config = dict(
    encoder_arch='vit',
    model='image captioner',
    dataset='small renderings of single solids in any pose',
    train_examples=395000,
    image_size=32,
    crop_scale_min=1,
    horizontal_flip=False,
    translate=0.12,
    tokenizer='char',
    vocab_size=28,
    encoder_norm='layernorm',
    encoder_norm_position='pre',
    encoder_activation='relu',
    encoder_head_dim=64,
    encoder_fused_qkv=False,
    encoder_bias='none',
    encoder_qk_norm=False,
    encoder_parallel_block=False,
    encoder_moe='expert_choice',
    encoder_num_experts=16,
    encoder_moe_every=1,
    encoder_expert_mlp_ratio=1,
    encoder_experts_per_token=2,
    encoder_shared_expert=False,
    encoder_patch_size=[2, 2],
    encoder_layers=10,
    encoder_width=192,
    encoder_positions='relative_bias',
    encoder_register_tokens=4,
    fusion='prefix',
    label_smoothing=0.05,
    decoder_width=128,
    decoder_layers=10,
    decoder_norm='rmsnorm',
    decoder_norm_position='pre',
    decoder_activation='gelu',
    decoder_mlp_ratio=6,
    decoder_head_dim=64,
    decoder_fused_qkv=False,
    decoder_bias='all',
    decoder_qk_norm=False,
    decoder_parallel_block=False,
    decoder_inner_norm=False,
    decoder_kv_group_size=2,
    decoder_positions='rope',
    decoder_prefix_bidirectional=False,
    decoder_connector='linear',
    decoder_tie_embeddings=False,
    residual_init='zero_last',
    optimizer='soap',
    beta2=0.99,
    lr=0.0022,
    beta1=0.9,
    shampoo_beta=0.99,
    eps=1e-08,
    precondition_frequency=10,
    max_precond_dim=1536,
    one_sided=True,
    adamw_lr_other_params=0.0024,
    l1_shrink=0.01,
    ema_decay=0.99,
    steps=6300,
    batch_size=64,
    epochs=1.0,
    lr_schedule='cosine',
    final_lr_fraction=0.1,
    warmup_steps=120,
    weight_decay=0.3,
    adamw_weight_decay_other_params=0.05,
)
Rows from block 2 of the image encoder of a small image captioner, named by matrix and row number. Rows with one number within an expert belong to one neuron, the router's apart. Each number is 500 + 25 x the weight over its row's rms, rounded and kept within 0 to 999. All counts start at 0. Numbers have three digits each.
Before each expert's rows are labels from the 100 images, of 14976, where the router gives the expert most weight on average: "strongest on" is what is common among them. Only what is clearly more common there than usual is listed. The data: small renderings of single solids in any pose. In brackets: how many of the 100, against the usual share in percent.
# router: router (encoder.blocks.2.mlp.router.weight, 16x192, trained with AdamW), inputs 96-191
# up: expert up (encoder.blocks.2.mlp.up, 16x192x192), inputs 96-191
# down: expert down (encoder.blocks.2.mlp.down, 16x192x192, transposed), outputs 96-191

# expert 14
strongest on: purple (25 vs 8)
router.14:544467498508499497530486505498481499513504465505493444495537482504519542494567452463489527522503495531520508553464527432508498489480458487498522551531544490539507459549535465500501457466502512472497464503506499495508514507494515499498473522486465499484475528509527483486485505516527503517
up.0:482457491523518569503471499448517513499528463500476488490433514484529488520477511500483519512504481505486498492480490476550497499465504473483517500533488496497542540497500502538502486494544509541497503509509497527475491493496480487471497498498488526494528499502506525470507553509527496509
down.0:503513496491493465502512525494429531536482519455511492501496472519477559467528502500490520480516500487494505493459478506528482500499514474522496476475489501508536542503499562497512501490480507465529547538515522506501509464510456494528493470492508446476467492510487540528491511480494503516
up.1:527474477477497491463508479487573501485504448502477408500463449503530450530462479498490500507504499493491514504482507507514488542494499484496479503504499501470458534495531496498490508486499505566503559502554527509520464497487485515516482511515494508514489490523496578498499507508502483535
down.1:522540449498493488476497500491507501496531532485510536503457517529502507489471511517506512526554497523489487491466494462511498504498507487498507463515499504501515506498490521464518512482492505476508539506525512495508516473509427495481503468516496500486452543470506491540503495485490504493
up.2:529506441489506500507514501500543507504499549510519493524522516504478491510508519496487491487480509467480513548534485509480500522527460563499500478502459484493495548463506453527496513499494471490529486526501503499510525497498437529572510461530480489551502458497495498536496508456493438501
down.2:479501496508490492510551487549469499481455501495477511508486511484516489507503511498514505500512511525496486505511475504507486519530494501515450489512452499517515485494551495493443496481505492510478502490470479456495457498489544506523498466476484483496477477537517492487522504455505506480
up.3:499499500500509501500511529489502505500498506494498506501507500499499499521544501499494500492496510499492511508515499516506496501478497618501500492529492500489503593493500512501499500560503500497500500500500500499498501501500243510513512501500500499500504501500499499499500492499498500490
down.3:500500500500500500440500500462543498498446500501500508389499500501500500452500500501500500501507652501500487500500508500559500503500499454496500502500499512502501500497499500498500499499500580501500501497500500530502516544500507504498500434500500497500500517500504443507500502494500500500
up.4:483459503486565525504517529532503509506508499496490486498497481497542458489454510498465403491506504534497480502516449511500496503520508499493478505566492489489539531473506464509463479520500494501498506532505549492493487509490422512513489497499502505499532496498506520496502517501511509532
down.4:508500510503488465502568521486449525533508543514445483497487506507502551477535502479499498483501522484472508525479502500504483500503473506525498493483522487477498524527491493549522483507487490491524501500474515480504503501493471504533520411528573421491467501489514479504514521486469478472
up.5:502407460478503502548550525503500505545480510452500438486513499496529494493532501497490513483517500494519487549482496508521471544420505485543511506511460485503531530504463516516507515545500550477463507457513468522495512578483499505445518531456529527478510544497490509508476478507496510503
down.5:506473503529503515507507540519496508512501503489519505483499512544481499497474517516467531506503465492514473494498513504484500555505494458514559524492503533522501493493500519505523486538493477524481500496494498500489487497513446482569501532567498462517532515525459500500477443501519492505
up.6:497501515516540540530545498500505501471511512531520546509568534499492474510519512511500498500405582508487502521527448502456500497528479530468494501453510523514500493497495492509494450462531497499527488507502493490512535492468487516500494495513493464505493476512506449507536495498472510534
down.6:520470521505496501472510510495527500504556516453502466515486589514512491489495466515503496503548467433528500536490494542505476488513469501506461488498512529495489508510489477528502504495499504501451502486483496524489471516478566497518527507489507509501502505479512503511531496513518529493
up.7:520470524467523481499495477513517488502469498502498472498557546502498505498532470473514484483490525505519513523492508522460543480499495499536492511508504504507457485469436470541495537462494508477494472489498518524509453508456490516528507500491488484600497502532482495560475510483485451495
down.7:502511487502507495483489501463541420469487513478499483520501498457512482504487428514509492533501519501539506511478541524448510503490501535504474447528510519512489462484492492509490448448517509480501519431468509481504492498485502464521505530495501515500495501521504501512530453498489498491
up.8:484484507541525503504491507575472500485490461494541551499483519501524511505514451496517497517463496511501486508539506486528471475501515516459499572497525516503525492505517502500502463493498481500497500557487500497527502513497502505549491456511475474502406526500502441531516520492505483512
down.8:472501502430527506431516515509520460497527541517485481566493508522500543509501493500500499534525517485554480495505478530499496500516481507500482508494586535501504525515513432520503513464504534487499503513480491485522486491475468471501504491491510500498510489495510494550479459489515509497
up.9:466500499479438485492480487494482506485536519534463502514523475491511511511496468487506501504541530509497532490551529452465491491482470490509449526511517501513497503516473485512488521502508490432522499470544504498473491452512512472505463507527510506503449489538548513474496446534500479513
down.9:499505484481499482449498490492504448493503517495513501488484503450505515481456459521497495516502499479496492472474504508486504494509497533562489473508520506553508504461510516476499501487507515494531537492487495496507503484475454434523503501511509545493499505504516447506492480517508505497
up.10:509480466488516506476395488461548518497497483538468504491437525503562480566439483509500449465514502498514489500499543540528499478505470475494505526508528486504498500472488447526513492506497502491515484518495516513511490516522462508519474482524490490545504505497490529536503499537495503503
down.10:496503531504492503504503471494498502507501503502512499526515476485503529501501471506501525505502535482519504500483519441483528428507472515483505487509499501527521509497425500445490500517485523489491507508479489483550504479478447518505501517549495485505450506568502499533536439453503513494
up.11:500426504470539503551487501463467444498491494501524578514495492548493484486496495507454499479476520535484496500504470500497443491496488502450509517471429551485518518481497524510489491495531504463489515511516490513476524515498495521519518512491503490477491500503496490500496497502459524486
down.11:495534463505498502483506495489499491503481519484507490497501489459486543502514471549485504495509516493514435521397503500518504478468501483525479490490600552507499484529526497499528486491505492461498511527499515462522498498531510495523503502554494503495498489500496475555504483527491501481
up.12:546482447492465473530484461488490517485482512507485506510506508508492497503514476431566509519548520583507500505504508495519500495481547474541508559452536463522517484529495479472510502503484528503486489499515488489520518504532516499507492518496450498495493512471473498519483473453503475496
down.12:480491508549553553473529528531483438501447491457509504481491499518491504504478493513485456552529498413507500516530476522475506497516478509503488460512535518552505517531502461503484503490509548495485498489440484516492480498488486440509497506531492466524523494521496495501500479489515487464
up.13:557506515479505518505487447495544530482522455523514523567494511480481507530482478458478458499513509477520555486490481504500468476472510516513501496498528522499459506482480520514522511491493482498484498447483514520458490487461502511510503529562502443536501494500482502504552484495490502492
down.13:504498490494505513470503493555492469490430514503499491493476494472497498503493486497517503527496530499502458495532528554481502542516501485560499430517507503507442506448505494534469504469553515470480542466476494486499499484476469493506495536510494497497517503499502493500464502500507495485
up.14:480483555495513486491482494505517530482492460521449539499490508501515441533462487462511497511442533519483483498493511498535474514499534530489522509474465517518539499504504564539550512507469501505495499530494431496488538482523501531532515487498515481486544491489493459504523438493492502512
down.14:501489494499452512492511490481499493484516512472509470494499540519519499522485472518469485502504506441517516539508502535504470507513480502502406480483604500515499523506492437508438528481502554499489496501491518500502477497487593499525498503468527509486452504505512475511498461488502504503

# expert 15
strongest on: plain (91 vs 59.9); brown (48 vs 8.3); yellow (32 vs 8.2)
router.15:525524454474466483466463488480521516517524475493488484448474464518537497480511462480480490469540430467485526456462526490536494523477513505535492481513436518494508510469499486486499532501474464485520515500528514493506479510493533498512454505483486552496510497515500522517492517472480487490
up.0:515500474483503478527503468501497480531467497484526504500487516433497513499522491457530544500562492522524561495480504520510518507500536475534498504506507488505483428487495464502519517526467519511467516494505498511503488498493500497484490493494480504451502496498499507576470531501552467471
down.0:488499509503525445476516564486508501517509517494556476505486514511479490507450512521480470529501481455511503510509511524434517501555505535496497500486474454489478491492525486509506495509497448506515527498497506539451504561505521501583520446498507493536496474513499487501482512500501516527
up.1:487514487488518506476557472492509483508523499486560498505484502481503482493498498516459500527451520505507500508496468511489516491501497571476456531460499518492489488475528498526503485490531494508495543534532524491530509500473431530499500496487512502489491489509531511488514522498496523528
down.1:496493483502523502525527505505499521457476544476477519514516476499504509492491536563499480496516463532494520548510469487510519550474544472504469480510540497487499482528512503485495501469425514498511513537510466505526490471486518533506514493584448504505486499457449448500478490495562515487
up.2:498496479520509560508559506491519489494516501487554491508509498495506478489506505536494490450422492499522500536498489496504484496512493511469501520475507506510495436501503492496503447465529522477463514497523500485531511532435485538466540531497501506478496505492509454493505479500504486519
down.2:498499506499556504493525490502488503468461545492492514485509507508524564527489503499603500494512499521502497464503497489560508527463511480480493483477508507518513479503531498521477526500528513499504447500508458496491531503508502531467504522504499487491497496518485471498490481531493499463
up.3:496504508514566506452475478508535509479482517485496542528554539447514506517470495511517529514473538521525504473536499522549523504531524494488495542508483466516489505482490418525506514492504494513488523528523489483511554468519483494521543440534458477527499470507499482521508491485494500561
down.3:502530461493445507564505452491500487468510518524503500502511503472476511525542496502489511522518532501546486478469449479510506527502497539518543502489451526506507491482514517497473545547451469510489516520547548503462504462520537508504503496493494525466520486492544487516455481496505502499
up.4:495474494482505529501503510488498497550504531434495464523531493533503495488506531536496494473496493497535506506566486490509466622475448500513515485524543501478489490434470531508511511536542509480476501503511522506538482531495480508493526466477553513529478506497512563460494495504555494479
down.4:461513502471519498545533475500513538497468512531512499509488572501496512511490482535518479485520495481520490471501501506513488528524512510484493546469476495460503524477491513507465496578484490457499487537499495497540531514492465481514514502499480445478523461510478492526489504490459504531
up.5:508471490504510498501495541499497548461501494497481516545541505535478464506481493503445512489500495476502495532524552506518476505464480511499491501534515481500499528497497516553494479509494504519500480473497485508474461501499508514491505525525513496487521529501533502493526502546474503550
down.5:494541551481485505520573491473517502520472519530508498474509503517444519454481503526503495509510498512569485483467442500414494510538536501516485489482474497507500529510482500537485549491484474487523508493470501484517507508469380503489535509486470516495489499509472477490456500453497506514
up.6:508480506500502525523499459506492489501535532490497501503483496522456499500510511534536488501504512486498451445492516482470479505479486493563477506459430538501509570543502501480462520498497530462501498470486497492494501488501527484456490541503519512501522504499501505443484491486455496474
down.6:519499518500541503508507519513533531508511499501479565444503501532469506506456500515518484511502496499459520503510461489500525512533471469496496519558489465499525534464477537477596508500513458491505501540503479492493504539496497462495501523478499535486523501502478500601468468490478510508
up.7:494528498507531504476516505536533501492498472560526514505516509496532492510503487488502462504492523501484507497501470511497494480513549538510498459565500510476462511506516481506475533498482470509514535499541489500484506514494467536556493435510489491537507495505495509560561536492488507526
down.7:485498463509508475514561489499503507502476530506495488530504483509465469462507519533453497519505445471497499533511426444501526512488556473505487502506465517433494545527489501496532540486457497502519547539567505494519479505513519503499568472513490505499514440482502452549492498501506513509
up.8:471476496530496504483551486500542539466519479418503485486452503586498503502484503487504489497482481480500501516456524508504480512471470484501500503464501508481529517541528509501494540466490522549524504510512477494535531546535508502451486476473535512493477499515525492487494528497501509491
down.8:504465494498532500503501509561501511547504477540479501484488497522513539511459514576511503530507505530455500499487492470499534494502476432501497484530500491503494513512493505488527501503451509456518461507500507518501519491500432442481507537456510474499479507489488552499493494453478536532
up.9:486491485495513509540481506465494495519498512490515508500500500491506419514514542534510507492492550509480478500511486526489500441486513499492504513455525500483513532488500505596499461555432454498504501504498558503532494513504480512541496460502513493504502501497501494505476524515493522500
down.9:507509519516472513501487496505512507536488524515462486497503513497513544550437498515494510503509478527521500501479468475490500504512506542527499517479488448494499464495494502502527524483518507474478537533485504499508480564499497509505620492499490522499496508513540457526496494494545497478
up.10:508499534497499483509486495436541546440505483523496549522521522492493507505497505542445445514486498501485482471483511551538493471485509524455483498527516537496459501492505488498487455518571474519529499502493542478483527466502489506534475502523481481487505485501515502498533506488491577533
down.10:459549471464486460515507470491498463547508553529517466496488503496472513518508481502479485508545517472532501513482498531470515505548508500545500515501480457483508510513510500503500574471468470462550543538504540498503543529493491463495555487492522461500518479502496470499483507487499496495
up.11:501509547444506511513511543456529497481507499513506505507512512468486524509490475504490518527492530509489461523502500491517518453490420404491492478550468500507487456512483520498495491450500508501525494515500488501476568485459498473475490531508472496511551453517483497493528489486555578520
down.11:496475500477500493564502486490526533490520567543478483498503520472451470502471499498486490500499473457499548538533506495491478505514491494521499507480473466515496480544505510512549521482512477504525525505519485510450489541531573433497512500518536498479430472484524503538495508498516500513
up.12:495479498489521553530480573525516498542450542491501524501552521489559472521473541483468525496492549530515495515519501502554502498497488503519542493487511525487500527496474548511513501516489485508484462503441559502459493516496462520508527500488498466500494486484516504443471492494514499498
down.12:501498530498519519495495502466433491495471489494509459485495493494482441505499497505509501499498502466541511565500505474465498502528511523497476559507469495507502545485494486564486526501515500500479496531534490491487484518448498492483558510502494502497485514489474456573488495500500506503
up.13:500491500488560546511494559512500508531501493498503513511509510508503515521486507503481477496472520508513498497494472511487495494524483506502497534483528505496491507516480492544496497507493490490495481510492507509526497498501305498526577487495504430506504502486500503506509496513482506524
down.13:490512537506479500505416509543534490499532501523530475514508459518506500514526500483504521490520526493529503501531541503490535517481509527534486508547580494509536490458428496497504461480502570473504502533524500515490509495486478507489489500483507457500505492515490466512530513501456512500
up.14:518506506487486497506506486486529520497530499460491478500494480484496544506550496502499495500522509497492501497488567508486502532495470495479443511552501517512459523525489504500445503489492514507524498434496522518462502503494509498482498555501518497502484483522510568499485475511467525459
down.14:499482517490563486504561494498517510502528496506509511456499512509449517515466484538500513510511502500488526505500501495506506507501500499503473509527442503462466506467486507468548505489491451504523513522516497500484502564497479431489498508489494486500517498502488488600497499507497507534

# expert 13
strongest on: plain (90 vs 59.9); matte (69 vs 32.9); yellow (52 vs 8.2)
router.13:489487496511474470490508505467457482565530501517497498458490455452536503471547506465493511468505488505498500489511519519475477497478531552530435495539481544523518488455467531518479488554525477491502522463515533480482485524489484493528477483474551540535493516531526499500491477498485499488
up.0:491502499497448501444496522492505517488513496500477456492511498505489505492465526498446520498499501439484541486463478486475501510494503512535513448524488499493498534490490535521490539518550469501514490540494497489485502453507504485526491454496558505521487506537505521458534496466529514498
down.0:500507461501530520531519508493521502470497502509507528499503538503505528504500574499502471500496463510537499454504447501500506501516526559496505504482486504480500502498391478517493506569488460496501496513476504452506503515511500502499501506471478445494568474452474499538477504508494468501
up.1:504541541470500554531505479498514514476487501527504499526537528483516485523456541500416502492475530502463497541502487505493508479518433465471500477490509521494471502464499508515507489501496487497533493545510536503514516474449490514539477521531473474502516475491484503527507475555504561505
down.1:495493526428488501499519487506502503529478526558439450515466490515525503506500502498420503506507487490475489507551499510502486478522527497521493501497497483454479498533557490473505463496497506429454460520576524463464530495513496526493500482470531503488513541503469504512512504485472502510
up.2:506544496485496483491506458501516474473500478513523518529514514542485545508503494441504524514521520503443500489453500508463517483498484481554526468500484496497496501499550470514500562422473490486497499513496503471530551426518497502521465489499472497508497456499485508504518500485530538484
down.2:513511476487517524506494509533504513489501531496501480469514524476476501504469515494509496528482474507484493506492495502489528457574530509442499509472520455510494499565531491431524447498480499500550436484562450500474509493515537501510494489536484494491515495516469485546508512522528556497
up.3:508457511495549564511503493504526501483500503491506512495511500485498479522504530521464519477489500497489458510537500473539467541497434453488498485496488511507498490500490525481491482475515529483501490565509502502469561505507504503531483496499443487481507539497501492491482481540503523518
down.3:495508535436499501467503486496507502541442509542437459519499504508524495525502515489442460526523488470479517541522484504494466468518480488505518509496502484459435463502497499452504493462501480404480445521535554485476479496492547507455505499477554529489495515488476491514506496462496529518
up.4:483522490499511502493494510512532582498502507505534501529477496502507495495515489512505470504495483502456469493496409499509499498551555509502504506484507496487497518513555446497526495495490447529530507602509520482547500496503437512520540484498480500488493485499479501516520538460497491506
down.4:516502505511487508491507507497507514499502451474496519514474508467495557473496499469496511505473530489432495518561514508518481532416561501515516480534504502504507524497492511470463514521491517505507502497518513502530517512500476517508498508501489526490512535502511497487515504497514502454
up.5:511505546499514540482490563568482472531505503528498504517501503502480504509498560516498499527466501447486524445550460496464512504528487527503544494474499517501499498486489537499506463505483494503500484513489484433515504470502483498518513488503516484478535509502492481470517516516563494493
down.5:504496518452482482537469491485411502467509494498520503499498514492478499500498502500490513509500503513500502491493482509501500472510482528491508454511470480455497552471477492525514489539502473497481501489459491509462480512539509499497498519500480468509507531498499431548495543490459489501
up.6:499505500497500484501499473511514499448485473521564487533538502582453501507456505511482454516502543505459517519497446504484521481501479500513525474494502454500502507508515476551521517495485479502509480509496492541525536456515470518493507466507515490520447453504480476483526503452513486553
down.6:479513507494507522474497506526513505558506505439507512481505492499499518503491492482508499491509472555501509525493462507500512484505503528528491503469502491503531445529606464499476476481478487564496499509529484505482515492494513447497505488525479512496550489495514507511463477562514490521
up.7:522484469508510501493503568503524508508489579515495470512541495527484482502517513514473509495482474495490518543501461489499513509511494496481544491502505484458496522484503512506557511504505478517505453504491531512499471494498490503501531540503540493482491544498436521487502510488485441507
down.7:492516496469499524534537503477468501478489495509504556522497506515511502452457478495472499526539502499519480455499530519508498548522492500490483525530510549499498519488502495560470507554461501496511495503506458489490505516541497497495501464498472497480501514502498445508477514500538473553
up.8:465492495487525580505482547499512496508484520493480506562477506511495499513500499500497516521503492508504498515522432490548498499486498503502505518503486485463504531501516465497558512499501500520495485521500491509491482487533439492495538481502481492484530495488504498497499506507534480527
down.8:502500495455450498592493486490498498476496507493527495503503499575545441496503491495505485494499504489497529485447437494540444501533502499505496490430428501494508496502504497519493507481493500517511505490560501499515492504525410527499500466492509548505490497506495498452492526498500502499
up.9:492515493507518517496454568486571503490502516523504495572505503517509439512502486501463525487499506501504498501492475497511501473517511476448498504498501480441453562496513479533540542499499489570503503509503500526524486494522414508487539494512496453524501499502451542495527504559466501523
down.9:524500495499523500530487497487500539496508484507500514497459501492499499494517536503490503499529528458504511495499513515511562535501439511499502497496437490501502499501504457493492501501500478503480515560544492501484470502530516547498498514531431467519505504532518461502500527500495498522
up.10:455512531486522501505500463476518522497494480492524541502495525444502548535496513479501491522503499499511489460495518562490488469463522526466475496494525566486514492460522518544499476553498451501504501458496522466484507523520464551509487493509503485558508438480520505527500518495476525481
down.10:516504494507494543502497512524519535496489513502493493525505533501493480420500550538500511499490452495488514498523451453498522505580501552500543486537497486499503528502431496492553487533496417508516481525510499478510484486474538483495542490496501486503502504515467518488497500504548493494
up.11:525501497516499497509481493523507520496498552507481514576503526490431541539508492556510483504503508451481474505517508494502510502511479494525485497512491473496488506500516505500503488471492529501513470499497502533493474468508499506533495552547500488516540512486504519477506547478478496506
down.11:494514463511474506522507492477503530545512503483521431483493506473541497480515516462514495529530463477493512454504508523487500514489573490534530499500494471499495531507539531507514548501496505516503526502499465504455467506544492511505475480514508518530526499485514511531492515568497503485
up.12:499493501483496533511489513480528508476521467467508534509500498510498508499471507497504485492499498492498493503469509516515502464464482505505516490496435531500520501453499485494503504496492497502472492500493469485483507496497493507500507531504467504498557518513493559511515498505493462496
down.12:504523483498528502525550499492537541466525542505526509489516580509466501501500517549519502500492483505517522451506453497522500528496507536500502505492441500453495493508454496496562504506481446509542497504480483449505502520496562499480524500482497465514503489481461500514492502500489500529
up.13:508515514489539505502545508496498502491483510471506511501490537494550486517492536495427449499502515505492510520487494540481500475525522493431480512456546503477482522499503406498485503488496488518507508481483532497566505501476417520505501475499501476484497455468497487511479502500497517491
down.13:515499522513503490485481548529503504541500503480412477479529488494525497433492489487501511510531504509487476471487499505483502497528488483479476547556512479474488536519541487506503452488515489483508497509506514450478536518533541538508515502513515500525474492539465565504492538483491478487
up.14:481487500498509530550512487514536520484492498486469493501540522518517470544484521489467476499455546517499482512492485524500501517497515463488509526488508536501533504521472522562500497499531471534498474507509483474514506504503475508481499510496466472500550503490477489496485468521503502512
down.14:504522514491480514479504499545534486499494539559495480483472483520534525511506522475494496500494500491503480512507504499503469479551504523497492489498531499481479471511524465501522498505495527453481480501561552495481489503482519531496518475491497455522505516532466486517516485546444474481

# expert 4
strongest on: teal (42 vs 8.2)
router.4:514524521473505545521526508511533522479505465493526508510521476521501507484482478494512514524534516491490473517461521459506482478481453445490527504478511503520485452561531518443481459443522549514507480533502498453501526508485518509466500537475452516477506497514511488489498487481533509472
up.0:506500506432518478559502485501498463502488512500509502521533510512474515481487473498504505521538592537507459511521523461513506502536485472504533508454520526542501428509514500499509509468500534458476496499498490506509586491512502500515503503485452493490506472488467487506505470529500559497
down.0:485547532482495459522510503476477535509482514511510483451518493501514506495516499507469482494501550465492519505476578501505500487478503466512492501504499509542431525509440504505498487480483505458478485510491496495501507499479596503506517538441534468518490501504495500489553482545495482500
up.1:492456498474477499543509515510497566504499515482464482498514500503502495537496509529494457496513509478490481520500497550497508499430472439508496506504463444493496529505474461498499501501481515473494483495469515535497535516515505485501509514488494521513569529501472556502473493463495500493
down.1:500530500457518507486498485504484454517526469464489473497499526489499491524470478518512577495562538506493519512493499507489518521512478436507514518493515527511398508486536489578557531452528491425498525529497511519501509493501495511491505501512502490504501495517498457481497491559521537504
up.2:500476500500506500512500516500500515543500511500524500500500503500500500509542507530500500498481500466500500501523499505500500509504541510500445494567500500487500532471500518524500518618534480564500526500500500500500469500500427531513501470500566500500532500500505500501500583500501500500
down.2:500500470500500504476483500500500500501524514454500500500500500500427498491493517500488505495547480500495500500386484500518500450500445455500500497500500489500500502500500441500494503500534516583494511510500483506545540447500588484500500500457500495500511500500500500500460476493499500500
up.3:483520492484498531518470445436522508509499509511476555457527506501564495499479550485463502483506513476514524516505499430502488499508505500482503497459495496480498490485435536485507510498520471522498490502511523466503461491504501519510512521495475497503527452524444511536486488595506501455
down.3:481527505448497464507435520455449529514494546523505519470487500496520466505509527487497472501510500497503524519480540528542494487483495429489477502473507520522479525499506505507507505500477537497507503514494495502477507508528521526482501509514547513506490510499490462503497461523471469508
up.4:515492497486502504548549508564510500495499517518485518520480556543474499532501493466512505506481510596503502572502489502491514475492479490493504493467508542495529516516503492503544534493455507506483482493493474500529523491510497514492509533525475481512505474481480487500474510498495454461
down.4:497492502486438478464474502468595507502516477486515507472519509501552485509480501500509521501498491505467474522477509450496528502468488475495490495445489503482490510495502452566505578448493550472505469516497528526552487497509562500489499481471514537512503501548509472504495492498498493499
up.5:522536501471482495483458477474499488529527499526528492489524512491501498521502497474497508495495572458446507504489495501468525476514482537534502473493508495469486526503518506543500521495494442503548502507491530501540520466490474512547499448506491468506435421533495537511502534500471467495
down.5:499478495523502505505500506500516512500542496493498504501462518561516460498447543494511492466501485517503486494506499506534501525512522480463474498496523501522525500466468499462506459532498514490477497543519461509536503513528487528523456479535498512512506502483498507505491484576498500472
up.6:496494501516499501517516513500502486506500585502490477505493509494503501504507505490465515503486507533512511495531495547492522506500520513503448489530501480497497529393507485564500502512500500500504553472512502524501469499506396500508500488506502486539515490524497510500514528534492481498
down.6:552498492501506500500494526499530502437537461498515496500482493501509505500461475493500492507500539526500501503456500500491474541495500501481505486488497500499489604521552501573500458500500500501512473502495505499507517506487492479494519514480502507465494481496502465475535510500508499500
up.7:548560478491488513499480465505507494489505485525495495491569498503458500495485509458489506488530577473472535474480507465492536499555482513505500443479534509501500503486503513545489528489511469459506460503497515501509509468527504515519481474511487461522494471523494516493510481518452499489
down.7:495484508442501510545475515468498516487494538491508502452396497499553454532480511484497511469529456518494482505507474558533495473498493455519468501482507480480546500502508502461538481499467504475467510524502500500493522526520501494504510498496531522493522501495499503500511479564493456426
up.8:479542462519505483508434500479522515491510512507486556530466532474487520518488468497518500458522517500534478496496483499531487497489509499512482481529491474492497513471493486509491523523506450483558500469497495524442447494505496497487496514533501492552481506528454572498589513489491533501
down.8:515438487504441516472470491487496502487509476487512530459500525526498499498483549495513506476493509523512478486501500514514530486483488515525488503508476491465489503484443493510501515514478514523540500455466549500508515533491571510499469511514500508465484514520514490460485526517513491494
up.9:495503498521489541529519507494505525505501573483467466477534507493533450490477560511451489481474531499516484529505487498516497501493516494505526489486503498506499574493472500512513502518511494504495452521490514499513498497458502494487516496495495502505476503499518491483484476512490502488
down.9:497497515532515537432480495531512497453511476506499466549483473472512501531494464526495473513493498509509528516487535467532492534462497508482491506493488490478490448554487482516512504469518492532510516521484517496487504509504502507493470497530492487517536470522512459517426504476501462496
up.10:500485498500500497500500504500500500530500567500500500498500504500500500532568501500427483500482501500532533500500500541500501500500500514500491500572500500500500542500499500500500561586500486500500500500499500498468482500500441503500500480500507499500500512507499507500533573500499500501
down.10:500509500503500480500500511500500500495481450500500500500569500513508500500497460500493500500500492500504489491622500487517500564500500456500500500500424580500489499500495500500500500533500500485500500502500500500500500500500500463500500500500500500552527543489478500500481439535500500522
up.11:518428497481494545516498537505491523539499502491449521486541534540530451502438499507458479477499500501504492533512497497549435527491509470508503504507460472503485517537500497493487496496553532497492471522504472496503540494559488512542546487477494527491507506490472530502508492540495489479
down.11:517533543450524546465492504515492499526498482499504464503478538519481480507502519498482507503499528497503487512477529516523472489495488446528502522438477450488484532496501498496526517455547516450501507481495505547492517478468490526491477480501497499483497494498508476530523501489469568539
up.12:435500500525500500500513501526465500559500526500500500517485507500501478500601549500500500500500500543506500500499467510499500500500550500501441500509500500499499546490513459555499501532500500522515500495496499500500500474480358500500501493500530452597503500500500502501492500483500500530
down.12:500500500500500516523500500500500525500500500498464500489500539500500501500500500500471483456500530500509500451583500486507500503515488500500500500590500500500500500500500492470532482500594500521500483511500493504500600475500500500557456500500500500500500554500500500500500500500479500500
up.13:521504507507512490493493508478488456507529475515509535512452494533507492499497464540520507506445457500493516476518492479498486476535534517432477501493485498493490503475545499490498454507489493531507567542574466513529499488512458517504498490512494501495500481506489500508536503542500513549
down.13:520505508472491495517524500439533532503504500486543502515513502565528522493474553461538519477533487500491503529462506517537557489519531476488486480507493524558503502528502429526498507486480528483487441469516503500534525507522529490497501434502503535498542511486511504501492511519503502479
up.14:495501501494520501500474510501489494538499555482492501498477458441493521520494494494562541509503445495525414512528532510550515517480513453517489503518493492520515486506477496478508510500493551485450471485496461508446492512499518447495519501496497505543578500488490503477523464503527489494
down.14:492504527493506491536516500534439476506476489471518478493507515534470502485501502513480503502537606468501543493500559487472509502462487499499504488506523560590440518501436521504467504509502510498494501500445483502505512508490436501503503544500514455505498521531499505475499500562483502513